config.toml
arch = "convformer"
model = "image classifier"
train_examples = 36250
horizontal_flip = true
hidden_act = "squared_relu"
parallel_block = false
inner_norm = false
loss = "cross_entropy"
init = "torch_default"
residual_init = "none"
learning_rate = 0.0012
beta2 = 0.98
lr_schedule = "cosine"
warmup_steps = 2120
weight_decay = 0.2
Rows from block 3 of a small image classifier, named by matrix and row number. Rows with one number belong to one neuron. Each number is 128 + 32 x the weight over its row's rms, rounded and kept within 0 to 255. All counts start at 0. After the name is the row's rms in percent of the matrix's.
After each neuron's rows are labels from the 100 images, of 14848, where the neuron reaches its highest value: "responds to" is what is common among them. Only what is clearly more common there than usual is listed. The data: dead-leaves pictures: piles of overlapping shapes.
# fc1: MLP up (model.blocks.3.mlp.fc1.weight, 768x192), inputs 0-95
# fc2: MLP down (model.blocks.3.mlp.fc2.weight, 192x768, transposed), outputs 0-95

fc1.37 092 [136 162  93 125 128  85 137 138  86  99 125 169  84 129 154 124 184  99  96 165  89 118 135 107 128 101 167  85 110 168 141  97 122 117 133 112  86 160 128 180 109 213 141  91  98 138 169 122  82  83 181 193  57 138 176  98 114 118 178  82 135 135 100  85 122  83 109  93  78  46  48 133 154 114 164 169 161 134 154 156  92 182 161 155 140 112 128 141 138  75 156 140 146 127 102 114]
fc2.37 088 [ 76 162 108  59 181 164 147 127 121 112 157  97 121 123 141 170 117  94  69 127 188 160 120 109 165 156 129 107 102 105 158 184  82  93 136 177 134  99 140  12 123 106 129  89 147 167 149 128 123 123 162 155 127  68  90 136  96 174 113  84 165 181 113 177 142 117  69 142 137 127 164 110  89 150  80  99 148 152  93 121  69  87 135 116  99 109 169 150  96 133 177 195 130 132  87  85]
responds to: mixed sizes

fc1.596 103 [105 121 157 174 153  97 140 124 118 115 142 152 106 114 102  71 107 116 181 162 131 102 149 106 150 100 173 118 101 156 171 110  85 136 155 119 186  86 168 168 110 184 121 179  91 165  68  97 114 143 109 168 103  83 134  81 147 128  88 118 145  48 164 131 129 153  47 141  81 100 139 150 189 140 167 100  99 117  94 127 118 170 153 109 131 201 133 102 153 139  83 132 201  72 135 150]
fc2.596 099 [ 75 113 104 107 145 122 167  64 112 106 139 196  98 182 138 192  74 111 121  89 108 126 110 149 160 145  68 151 155 101 135 101 103 160 118 145 145 103  80 101 127  58 135 119 115 138 111  76 128 117 153 109 162 127 105 157 103 120 163 118 156 127 102 115 177 132  46 120 111 124 110 151  83  83 115 142 135 139 197 110 142  87 149 104 152 136 116 132  87 147 149 147 151 139 109 162]
responds to: warm; vivid

fc1.216 105 [153  77 100 176 120 131 144 116  70 108 148 172 154 198 104 134 167  45 203 179 104 194 116 148 131 134  98 140 111 126 143 122  96 100 183 184 105 139 147 150 142 133  86 151 137 178 165 108  86  86 143 136  86 148 139  94 156 149 130 107 170 122 153 146  92  84 123 113  70 113 149 120 107 133 149 149 122 138 132 150 145 172 127 154 108 117  82  71 165  76 133 114 155 159  51 151]
fc2.216 108 [143 128 150  99 167  76  91 128  97 131 191 133 183  93 122  94 110 155 154 132 112 119  99 160 232 117 152  89 145 188 154 133 102 135 185 147  70 135 109 130 129 114 138 160 113 121  90 139 172 169 138 167 116 139 151 155 101 134 171  85 116  62 143 196 135  79 111  80  95 127  34 137 106 150 155  84 144 132 158 136 140 113 158  70  62 143 105  69  96 123 149 168 153 128 107 139]
responds to: circle

fc1.116 100 [155 135 113  85 127  52  96 169 120 149  98 117  81 138 136 100 158 165 175 148  85 144 141  89 118  78 125 137 145 120 189 166 103  81 169  87 129 121 131 166 135 185  71 191 153 181 139 123 146 126 142 124  57 137 171 164 133 139 131 182 144  63 109 159 164 148 157 158 148 109 161 156 134 120 108 115 144 148 106 176 109 185  94  64 120 133 163  95 103  88 183  87 169 120  64  50]
fc2.116 099 [131 121 140  80  98 161 147 144 158 137 110 103 167 152 122  89 133 152 147  77 150 187  97 134 155 141  90  90 158 145 131 152 160 141  96 142  70 141 134 180 135  62 141  94 145  86 120 153  91 107 113 152 186 145 168  97 122 156 140 126  99 176 119 153  75 190 154 140 157 149 146 125 111  86 120 159 105 127  98 131 105  78  86 117 113 123 185  68 138 162 156 186  88 157 133 159]
responds to: shaded; warm; earthy

fc1.571 093 [117  95 173  70 148 112 119 145  95 190 139 153 175 160 159 115 132 163 136 158 112 109  97 147 105 145 116 118 148 115 178 170 162 142 106 159 157 103 174 129 106 126  66 141 129  89 179 104  98 122 189 101 101 145 166 132 127 192 139 136  78 146 172  86 149 170 171 133 141  61 174 127  89 147 113 123 126 106 102 125 132 105 130  66  67 133 167 116 140 144 132  46 170  96 114 151]
fc2.571 092 [ 87 126 134  99 156  77 135 129 125 136 151 185 184 118 126  99 127 117 109 133 174 109 171 129 141  72 194 103  85 170 154 109 163  76 185 125 151 111 113  42  90 168 120 100 120 168  96  81 122 106 109 185 127 150  74  94 124 146 111  99 137  74 167  92 156 112  73 150  96  94  66 146 146 200 169 141 104 120 107 136  99 135 140 152 115 145 116 160 179 139 147 131 110 122  89  91]
responds to: grey

fc1.88 097 [145  91 133  89  89 119 182 140  76 200 109 162  80 113 132  98  91 139 168 157 162 168 156 124 166 115 121 134 124  75 141 150  74 158 161  96 112 112 124  65 154 138 129 178 155 117 121 146 122 144 174 154  59 159 103 156 107 114 126 142 152  96 175 169 120 115  93 168 133 114 121 109 129 154 123 120 158 124 127 125 164 116 144 107  41 131 131  92 129  32  93 135 156 111  89 128]
fc2.88 096 [146  99 110  75  61 159 129 157  73 109 121 119 158 133 124 211  85 105 119 156  84 122 167 146  77 114 149 148 153 102 127 131  93  87 158 170 149 134 120  96 189 157  66 102 125 188 124 101 102 127  94 161 129 139 142 125  93 172 112  63  96 121  71 107  99 158  78  58 180 137 170  85 116 133 145 149 138 155  98 159 188 136 123 122 125 143 175  99  38  90 187 115 119 150 109  77]
responds to: shaded; vivid

fc1.683 098 [101 162 165  93  96 141 172 189 101 135 143 109 157 193 141  62  99 144 180 136  99  98 103 132 113  86 129  86 133 153 152  78 125  71 233 150 165  87 179 188  95 160  65 125 159 178 146 125 131 110 111 143 150 116 139  63 112 107 182 100 130 142 142  95 110 139 127 153 133 129  85 140 136 202 136 107 127 104 116 119 157 112  79 116 142 186 131 146 134  73 140 131 113 135 128 187]
fc2.683 101 [108 117 136  80 134 161 100 119 124 115 177  93  94 106 172 153 156 120 120  85 145 124 122  69  97  96 155 142 130  75 139 152  74  70 143 116 142 113 185  94 180 111  96 108 106 166 114  94 149  91 105 132 115 109 114 142  80 164 142 110 134 100 147 115 142  79 153 102 189  43 181 103 161 169  94 112 131 186 102 164 165 108 161  83 165 168 152 150 129 115 141 102 120 171 136  72]
responds to: mixed sizes; vivid

fc1.607 096 [178  90 111  69  96 144 107 195 121 133  89  88  87 119 152  84 126 123 146 211 140 109 168 107 139 148  87 104  88 140 152 173  87  61 135 134 131  99 105 107 139 182  59 139 119 174  97 135 120 147 156 120  85 107 155  92 103 124 133  96 174 142 146 120 170 113 136 175 160  75 142 120 177 141  93 111 126 159  64 154  79 152 110 112 126 157 133 133 110  62 145 124 119 127  77  92]
fc2.607 099 [ 88  82 146 104  69 166 143 129 167 117 138 148 164 125 127 176 175 149 147 143 167 164 174  89 172 108 161 134 127  93 121 197 133 149 128 154 118 113 127 128 192  96 100  99 124 110 177 183 127 103 122 187 139 141 121 104 102 157 119 108 126 132 110 163  82 111  74 146 165 112 130 106 131 137 195 176 151 107 123  91  98 143  91  99 168 167 151  66 181 153 153 163  71 159 113 107]
responds to: mixed sizes; shaded

fc1.712 084 [123  95 196 166  80 105  74 184  89 125 145  80 135 112  94  74 116 180 128 120 115 148 136  56 137 115 115  84 147  98 162 174 106 111 153 100 151 136 156 125 159 165 129 147 132 158 142 122 130  93 173 126 141 177 147 135  95 158 151 120 126 124 142 139 212 144 117 185 119  71 154  81 148 124 175  52 139 146 131 126 131 116 121 101  81 138 132 116 173 114 134 139 140 142 125 134]
fc2.712 068 [161 161 143 154 186 140 196 153 133 167 154 131 110 152 148  85 115 155 126 158 118 162  64 107  99  64 100 132 182  75 159 162 169 127 122 113 120  69  93 136 127 170  83 119 113 106 226 180 166 144 123 144 129 104 152 102 140 130 163 163 122  83  61 128  80  97  90 111 106 135 102 157 139  84 105 150 135 118  58 166 155 176 115 182 179 142  99  79  96 137 168 182 123 114 114 126]
responds to: grey

fc1.75 096 [144  81 167 148 123 167 127 181  89 138 158  97 107 210 110 149 169  92  84 150 109 100  99 119 157  68 135  60 145  89 135 156  85 145 126 157 185 174 147 128 157 122 151 125 176 119 143 160 108 114 155 138 143 162 138 139  72 155 131 120 119 148 107  88 136 136  61 120 125 125  81  57  90 105 135 110 122  96 129 113  80 106 113 144 138 171 175 128 176 131 112 128 137 103 125 159]
fc2.75 093 [162 145  95 136 135  90  75 116  80 175  55  94 129 149  91 154 140 125 219 117  76 115 122 143 150 139 128 114  65 189 138 170 115 120 136 101 127 105 129 141  94 101 136 183 162  65  97 151 131  60 103 111 143 114 109 155 163  60 118 146 130  97  76 111 131 124 169 127  80 161 136 151 135 106 113 154 103 103 164 105 182 124 134 170 147  88 167 105  93 122 145 114 163 143 163 118]
responds to: pastel; cool

fc1.733 103 [128 124 164 157 124 110 168 200 107 131 121 176  88 178  58 158 188 100 145 161 144  91 125 149 106 150 124 127 105 106 139 100 156 157 129 108 130 168 107 122 164 170  81 167 103 114 153 203 127 104 193 140 114 218 131 133  97 124 106 121 108 155 146 100 118 135  72 133 114 113  95 107 123 185  99  77 115 115 136 103 126 118 120 131 106  91 123  98 145 137 118 118 120 124 119 132]
fc2.733 104 [117 132 152 143  95 105 163 132  72 117 166 145 125 118 110 154 151 127 109  69 151 129 107 135 101  99  97 149 187 121 141 121 144 133 198 108 114  64 111 145 147 174 126 114 115 109  93  47 115 171  80 188 212 162 119  78 160 147 147 140  53 127 141 155 157 168  84  69 119 169 152 150 141  88 176 152 114 105 104 130  84 128 116 119 115 136 108 107 129 126 153 101 151 149 139 149]
responds to: shaded; cool; pastel

fc1.698 097 [ 93  77 193 109  66 125 182 145 141 148 100 108 138 155 121 132 140 144 124 178 175 121 159 136 122 131 162  99 155 112 156 150  94 165 143 144 154 139 139  84 139 154  74 119 128  90 122 167 119 116 149 115  87 151 141 124 144 122 124 155 177 135 120 121 171  99 145 122 101 138 121  95 185 116 125 127  99 126 151 150  99 124 108  73 141 206  91 145 160 159  84 122 102 197 101 136]
fc2.698 095 [163 159 112 113 148 155 147 154  82 154 134 113 168 109 121 200 125 162  63 147 127 149  92 135 196 114 132 105 146 181 109 182  61 145 156 166  76 156 124  73 149  69 159 135 158 122  91 127 130 132 100 149 159 136 155 229  84 162  83 127 139 163  73 179 140  56 161 128 135 121 167 106  92 110 168 112 148 123 121 117 109 106  90 130 146 106 170  71  87 206 159  58  95  92  96  63]
responds to: mixed sizes

fc1.512 099 [ 93 136 132 132 128 140 120 154  43 142 157 140 113 145 136 101 159 139 111 135 123  92 165  65 128 131 160 111  91 146 168 127 116 101 152 127 118 109 147 211 130 104 170 105  78 137 167  98 135  61 169 139  80 130 181 107  39  99 152  85 124  92 160  66 136 105  56  94  67  96  33 166 165 150 127 166 121 124 154 116 125 109 156 112 161 124 139 153 116  86 170 121 132  96 115 125]
fc2.512 095 [ 94 178  95 114 136 142 114 143 131 114 138 122 164  57 133 108 153 106  87 132  87 157  74 208 160 174  59  82 134 142 140 190  92 134 100 210  92 112 133  93 155 100  39 142 127 116 121 130  69 125 117 140 148 131 113 137 170 178 126  86 112 135 143 159  90  39 131 130 142 101  80 118 121 148 153  56 140 154 114 149 114 144 141  90  64 146 144 147 126 138 142 101 162 121 119 109]
responds to: vivid

fc1.716 103 [165 122 142 161 116 121 130 121 147 115 160 169  79 113 122  92 141 162 164 144 135 174 162  88 103 114 128 132 144 132 159 119  61 111 154 148 143 153 103 177 106 144 122 136 146 161 143 145 143  91 200 112 101 110 121 136  92 148 146 149 109  76 103 126 156 139  66  86 121 111 164 119 155 104 159 136 134 120 134 101 175 154 105  79 156 181 129 132 154 108 113  49 146 153 110 156]
fc2.716 099 [124 113  93 133 106 132 143 170  85 192  87 120 118 134  76 133 150 194 124 129 116 168 152 114 148 119  94 114 115 200 129 121 132 104 173 137  95 103 160 116 159 156 135 123 164 136 101 139 106 152 150 176 112 103 125  75  97 149  85 150 132 129  79 181 163 141  31 193  92 103 128 159 144 138 164 112 194  72 109  78 148 106  95 150 158 135 121 132 125 144 173  80 120  53 124  95]
responds to: warm; vivid

fc1.20 099 [111  84 183 124 166 120 129 131  76 174 142 160 127 167 139 169 165 107 109 124 129 116 116  63 130 154  94 102  85 124 222 157 132 104 168 125 176 128 125 138 118 121 118 107 115 122 109 154 107  95 191  87  63 112 122  64 102 202 109 100 181  74 190 152 140  84 107 128 116 116  89  97 151 152 148 145 129  97  49 141  74 100 148 143  64 171 152  77 155  82 164 177 167 119 120 145]
fc2.20 101 [162 209 138 172 181 118  80  89 141 152 164  86 165 120  93  72 149 136 168  77  89 123  85 143 164 148 136 168 132 168 137 162 145 131  95 149 126  95 104 102 150 141 175 167 132 155 129 145 176 135 141 110 104 118 186 174 128  86 152 152  83 124  91 113  97 153 163 143 128 174 162 130 150 117  91 145 126 105 135 117 156 204 123 143  99 106 166 162  66 110  94 129 149 108 163 129]
responds to: vivid

fc1.192 098 [149 114 158  73 125 143 121 187 134 128 137  95 157 131 152 124 105 137 131 144 125 162 164  51 169 147 123 101 139 134 242 185  79  96 187 150 144  31 146 148 115 141 129 159  78  93 148 161  99 101 204 151  92 136 107 122 102 116 173 135 140  83 142 161 140  77  79 160 100 125  96 112 133 148 170 177 160 118  94 116  97 187  97 110  55 156 103  86 158 114 161 134 168  99 133 133]
fc2.192 095 [108 125 111 130 145  96 133 118  89 133 182 147 142 113  98 162  96 170 101 107 101  68  67 162 100 131 122 127 128 166 151 146 129 175 105 118 101 160 118 198  85 120 130 109 127 155  62  91 156  53 152  52 145 145  66 198 145  62 172 187  92 146 158  99 110 159 143  77 119 124 119 139  86 117 100 161  82 135 140 107 110 122 166 127 144 113 136 148  91 181 146  99 123 110 176 160]
responds to: vivid

fc1.201 124 [127 160 137 137 123 109 125 101  76 178 111 143 157 126 154 137 155 173 203 140 188 145 183 129 171 120 105 151 162 135 140 143  54 157 165 120 129  81 154 153 109 140 132 120  65 105 119 159 127 124 145 177  36 120 125 105 128  82  74 131 113 102 118 101 106 119 139 167 122 121 136 122 204 122 163  92 189 119 120 143 124 149 154 113 133 157 127 160 166 118 117 119 146  69 148 117]
fc2.201 114 [114 143 124 172 135  87 160 128 151  92 129 122 114 145  88 103 147 106 104 125 128 128  73 110 107  93 171 112 144  59 113 121 180 150  76 133 130 114 108 109 131 157 139 152 154 147 116 119  93 153  90 135 135 123 101 126 135 159 135 161 168 194 130 147 146 206 146 124 108 176  55 146  95  85 150 143  73 126 170 125 122 147 132 124 126 120 121  74  87 173 165 177 118 178 139  92]
responds to: vivid

fc1.586 104 [ 79 152 149 161 147  99 134 171 135 170  65 139  95 158  87  47  88 166 173 107 140 175 126 116 124 144  64  93 126 158 164 158 134  92 133 150 141 125 121 126 126  86 139 219 133  84 117 151 110  94 156 129  83 165 165 121 124 165 133 160 160  83 148 120 126 144 103 152  92 145 128 141 156 160 164 129 122  73 141  86 134 134  98 127  82 104 182  93 172 132 155  90 170 139  70 154]
fc2.586 107 [ 94 153 129 145 137 147 169 136 128  92 143 156 124 128  77 106 103 157 175 119 147 128 120 135 138  90 122 165 132 153  41 177 141 136  93  97 155 118  85 142 148 155 168 134 141 143 201 114 172 138 166 100 142 140 132 137 157  95 131 177  57 119 157 118 124 177 101 137 126 167 109 143 109 130 194 141  99 112 164  76 144 127 143 140 183  58 121 138 108 111 168 121 115 117 134 139]
responds to: pastel; warm

fc1.260 096 [103  84 145  72 183  96 103 181 121 168  85 129 108 170  84 115 111 127 124 176 108 142 147  76 122 122 116  65 122 139 225 135  87 119 213 110 157  63 128 186 114 161  66 147 149 159 127 199 112 118 114 158 124 135 137 120 105 151  93 141 148 113 133 108 161 140 116 178 104 109 117 143 203 151  81  70 143  71  61  96  90 118  81 115 161 162 113 130 171 123 185 135  82 140 126 120]
fc2.260 087 [138 152 183 126 104 123 115 133 147 179 147 143 117 190 104  88 113 202 143 123 192 182 126  96 164  88 106 105 132 135 164 125 173 133 122  96 162  73 155 100 153 140 177 145 138 116 128 129 157  47 140 136 137 147 145 105  69 164 119 141 141 126 123 110  89 189 127 150 144 126  99 147 139 114 147 143 132  67 107  49 111  57 117 116  94  68 133 127 102 120 180 195 135 130 123 146]
responds to: warm; vivid

fc1.457 093 [ 93 142 106  52 155 141 168 122 132 112 153 148 135 131 128  65  61 108 132 158 153  81 128  83 103 149 124 140 122 118 166 174 148 144  96 129  65 102 125 161 140 116 115 136 101 140 117 108 128 101 143 123 130 132 127  82  60 225 154 113 138  68 128 179 103 129 150 135 131 114 210 115 155  98 164 139 102 146 154 108 146 208 134  91 132 134  98 114 109 118 165 116 141 148  97  94]
fc2.457 092 [ 94 198 132 146 158 133 106 109  61 156 125 100 107 129 161 121 140 146 134  89  76 165 107 143 130 152 108 154 103 219  94 169 103  91 137  84 148 142 191 177  96 124 135  86  92 147 144 170 161 121 103 145 150 150 102 153 132  84 145 144  87 145 113 123 134 109 167 165 125 139 134  83 110  89 133 111 161 155 131 134 131 111 156 102  91 142 154 128 159 130  72  92 191 126 146 139]
responds to: cool

fc1.760 102 [113 141 141 130 106 133 151 119 133 117 151 139 123 115 133 113 101 104 110 121 104 151 183 129 150 115 175 100 141 103 134 127 133 126 132 126 121 122 171 121  99 127 128 130  97 114  92 102  93 127 175 114 150 222 106 134  92 141 142  63 161  53 160  90 154 177 124 120 148  87 134 128 150 164 163  85 144 116 116 141 112 111 125 117  67 147 116 138 184 156  46 102 163 134 139  64]
fc2.760 100 [177  89 160  87 113 105 110 192 123 171 182 127 126 110 106 156  54 181 159 105  78 108 153 101 172 146 188 142 133 177 114 146 112 152 195 145  87 163 149 135  87 100 135 146 150 133  95 118 138 120 169 133 134 121 134 145  90 120 136 163 107 160 122 128 143 160 154 117  92 103 140 129  65 108 174 154 158  95 177 105 129 169 130 112 122 123 150 108  79 128 162  81  99 113 183 174]
responds to: circle

fc1.284 102 [139 166 163 103 123  81 101 115  70 156  94 157 145 123 122 173 163 176 127 155 127 106 134 144 105 141 101 130  87 139 148 158 166  58 137  91 125 152 114  80 136 200  51 175 150 151 142 102  95 148 167 119  38 116 115 148 112 148 124 127 174 104 130  60 121 173 166 189 154 149 163 123 113 153 220 109 150 108 142 120 137 127 137 104 119 136 132  50 117 109  78 109 154 123 114 140]
fc2.284 107 [121  67  59 121 204 156 102 135 110 151 138  93 102 111 162  76 109 146 149 109 122 143 193  87 140 141 149  82 157 138 121 160  78 160 149 129 143  67 120 142 124  89 155 105 154 148 123 109  74 152  83 162 184 131 100 144 157 188 132 150 107 109  94 152  85 113 108 116 103 158 172 142  86 141 122  89 160 116  90 135  93 178  86  36 107  80 157 153 139 158 182 113 135 114  87  99]
responds to: pastel

fc1.426 106 [133 199 122 154 128 137 166 148 121 150 159 162 104 133 137 142 101 126 129 118  97 111 101 125 140  97 160  90 131 137 137  87 129 144 142  72 191 115 108 151 107 110 151 195 161 127  93 163 133 120 167 124 130 154  54 136  81 146 182 105 111 149 184 156  88 144 148  86 133 100  89 108 110 153 107 155 151 119 149 126  98  98 109 125  58  85  96 126 156  72 173 117 181 170 160 138]
fc2.426 101 [ 92  77 123  87 117 166 201 165 214 139 103 133  99 150 160 106 154 159 118 134 202 149 157  80 100  56 178 134 139  93 131 189 148 115 164  63 103 150 141 104 163 129 119 104 123 101 122 113 116  86 138 160  95 128 132 103 120 177  82 145 127 128  88 142  85 124 138 129 166 109 134 113 113 118 110 139 118 123 110  97 113 189 111 134 193 162 119 177 162 144 134 155  95 160  63  91]
responds to: mixed sizes

fc1.95 097 [ 62  92 146 120 121 155  98 123 108 145 128 158 193 129 149 127 139 138 121 152 160 150 110  76  83 102 175  87 116 100 225 146 113 170 147 148 138 134 146 146  94  77 134 118  99 106 196 129  85 160 129 138  98 157 167 116 141 128 135 139 124 127 106  64  81 114 116 118 134  93 118 157 162 171 120 162 154 119 159 161 164 117 148  83 123  94  87 191  77 106 107  65 134  85  62 124]
fc2.95 096 [116 120 120 127 187  94 118 167 140 151 207  99 136 156  98 148  87 155 126 107 120 130 154  80 174 149 144 154 125 123  46 121 114 176 135 226 106  83 121 167  70 110 124 173 149 117  82 118 155  95 135  94 155 100 160 157 101 140 131 155  32 115 134 217 133 106 161 166 158 133 133 138  97 140 169 141 151 105 138 108 157 138 150  92 165 182 174 107 132  98 137  77 148 100 207 107]
responds to: grey

fc1.454 105 [123  98  86 105 104 144 153 148 151 111 120 159 121 121 127 120 143  98 113 137 122 170 189  48 117 128 163 122  61 103 165 110 104  92 148 165 128 124 169 144 154 117 139 207 162 186 138 131  72 131 133 164 128 116 106 126  92 185 104 119 155  83 156 141 124 124  82 199  85  76  85 125 163 123 154 164 113 121 172 135 130 195  74  87 132 153 166 142 155  89 134 123 124 110  59  74]
fc2.454 112 [146 130 103 176 168  75 203 112 137 140 136 160 162 150  87  87 125 161 135  85 122  80 136 116 106 111 107 167  48 152  99 146 142 137 101 131  94  98 140 136  33 191 169 119 117 132 146 115 163 134  98 143 118 132 129 134 191  88 156 184 124  84 122 127 126 169 120 123  77 181  66 186 140 126 146 164  95 101 164 112 137 147 155 142 125 115  91 155 173 139 135 109 129 142 160 138]
responds to: grey

fc1.429 094 [ 92 108 104 168 110  97 111 171 120 147 140 146 153 130 119 118  89 146 169 165 112 114 125 109 134 184 192 115  42 130 135 213 107  73 155  93 126  72 151 130 168 102 123 170 116 110 179 105 124  88 151 106  84 121 133  89 113 166 140 135 151 175 131 118 161  82 112 118 143  40  65  97  93 182 201 131 112 150 109 146 133 173 132  85  76 121 119 108  73 103 108  53 145 132 112  93]
fc2.429 091 [160 114  92 132 108 111 180 158 115 120 133 146 132  90 172 105  76 106 107 124 143 153 112 144 146 101 132 166 160 142 142  60 121 116 110  92 110  52 116 108 129 163 113  94 103 154 107 158 147 174  73 142 142 108 127 133 146 116 139 124  68 137 154 130  75 108 194 137 147 120  90 129 142 166 145 118 120 138 122 139 169 140 166 109 110 160  39 141  82  86 167 162  80 142 167  98]
responds to: cool

fc1.584 104 [108 143  93  97 118 139 127 130 104 123 126 134 102 120 119 166 127  91 138 144 132 104 133 152 173 176  93 109  93  91 169 143 146  90 102 131 103 124 105  85  98 154  99 158 133 128 119 196  85 153 148 171  91 180  90 162 125 204 161  95 149 122 145 135 127  86  70 158 115  99 170 121 140 100 153 158 156 157 143 124  98 205 106 172  49  77 157  84 153 127  92 143  99 109  88 161]
fc2.584 104 [115 138 150 100 142 158 101 124 112  97 107  20  72 137 139 158 126 140 161 131 162 108 101 134 101 192 132 162 116 144 114 164 118 102 111 138 128 145 209 123 172 103  85  91 147 161 154 108  94  83 159 110 119  85 133 147 113 149 135 112  35 161  75  92 119 186 119 157 164 170 225  73  74 136 114 110 102 138 107 113 116 109 147  98 176  97 171 169  65 109 144 134 174 121 109  96]
responds to: shaded; mixed sizes; cool

fc1.724 097 [ 99 169 128  95 130 136 118 100 108 147 146  85 132 154 109  60 100 127 124 106 123 150  85 112 142 162 115 130 110 100 159 150 142  90  96 147 146 117 171 174  95 109 116 139 156 202  79 133 100 157 131 117  71 100 136 108  78 255 111 116 155  62 131 217 139 119 160 127 119 116 130  99 152 111 191  70 129 139 137 160  95 122 133 170 114 148 156 109 170 138 126 133 132 155 110 102]
fc2.724 096 [151 120 172 174  59 108 161 136 139 110 121 152 136 150 147 132 142 129 129  65 206 125  94 126 172 171 108 151 128 133 170 131 196  34 184 139 144 177 112 125 126 180 139 118 133  82 122 114 123  96 134 114 121 163 135 101 115 158 172  94 121 117 114 115 182 137 101  80 124 151 149 124 101 107 138 167 148 159 172 150 127 104 136 149 106 119 104 138 176 124  73 131 193 190 152 246]
responds to: cool; dark

fc1.158 098 [128  75 112 111 127 162 127 123 135 155 106  96 139 119 145 101  98 139 131 154 152 155 193  49 148 113 151 150  89  87 163 214 140  73 152  72  90 145 150  91 149 122  55 133 135 143 159 189  92 103 137 117 103 135 122 121 141 124 125 150 205 139 146 148  77  77  75 147 130  77 101 100 132 150 105 133  76 163 119 150 161 133 106  87 149 138 160  68 127 140  88 117 112 147 113  93]
fc2.158 096 [143 188  61 149  80 120 190 142  89 110  34 167 135  90 103 156 135 123 135  67 114 152 118 201 143 136 115 134 149 156  75 108 142  41 100 114 112 119 113  84 175 145 167 111 129  47  92 176 141 114  98 114 154 150 109 182 136 132 161 118  78 136 118 184  99 178 203 111 203 179 145 105 111 148 123 154 132 160 136 127 157 108 109 159 134 127  81 127 131 127 109 146  96 163 174 135]
responds to: shaded; earthy

fc1.155 099 [152 156 136  91 153 130 125 195 122  84 120  75  81 112  96  80 156 119 173 152 155  86 172  95 161 136 207 147 193 116 153 137 152 114 165  95  89  94 140 142 120 167 112 109 143 212  75 167  87 150 144 144 126 125 108 134 125 164 112  81 135 119 151 160 164 124 106 100 136 117 155 115 127  93 136 100  83  82  83 126 111 153  66  66 149 152 147 108 122  95 120 140 133 143 126  99]
fc2.155 101 [143 107 115 141  92 104 204 107 115 141  95 177 153 142 148 153  88 145  98 199 151 144 163 180  89 117 179 130 140  99 127  94 162 134  74 103 185  86 179 137 104 186 140 145 116 159  95 135 124 165  96 123  81 191  76  73 110 108  96 160 122 110 140  97 100 136  99 103 129 123 151 145 153 111 191 154 138 138 118 150 138 100 133 208  95 104 111 120 147  82  91 113 107 156 157 162]
responds to: grey

fc1.677 111 [ 26  91 118  88 147 117 102 161 128 113 184 133  41 189 137  68 161  78 105 134 140 120 107  81 148  91 100 131  78 115 231 126 135  75 120 159 130 117 104 118 105 165 112 176 156 132 119  99  13 110 161 113 124 140 190 152 108 181 172 116 119  81 133 108 145 193 133 162 141  68  57  88 114 167  90 152 112 105  97  87 100 118 104 136 160 170 130 106 160 103 163 132 139 115 132 163]
fc2.677 112 [148 126 134  95 119 138 186 117 108 100  88 167 162  84 130 151 126 132 135  96 154 155 125 148 158 108  87 113 176 174  50 107  99 140 148 127 154  53  79 108 155 104 183  94 111 137 100 133 164 179  93 171 181 132 115 154 116 143 120 137  98 170  46 159 113 132 168 118 181 212 205 109  91  84 177 159 131 129  99 107 126 141 148  96 121 148  98  97 145 133 193 120 131 121 155 128]
responds to: grey

fc1.502 103 [ 68 106  74  98 135 138 169 142 144 179 154 140 135 208 129  76  88 126 166 176 147 119 154  99 115  82 121 136 166 131 141 228 118 169 151 160 143  34 156 167 128 174 128 152 106 129 132 134 116  94 136 126 157 165 172 148  83 157 117 104 146  89 110 137 163 100  83 109 127  60  99 138 106 105 116 133 101  63 121  79 135 215  95 113 126 129 143 129  94 143 137 131 193 125  60 173]
fc2.502 107 [116 178 103 146 146  92  88 127 182 136 145 143 115 120 125  90 138 113 142 127 121 110 130 119 170 214 140 150  62 139 210 116 133 123 129 166 130 172  83 109 155 127  85 184 154 173  95 156 160 109 157  66 121  32 122 150 140  98  74 148 177 123  86 114 132 142 113 200  97 139  98 158 168 124  96  88 112  85 155  97 100 139 123  90 183 137 166 128  86 129  99 131 154  98 147 142]
responds to: warm; pastel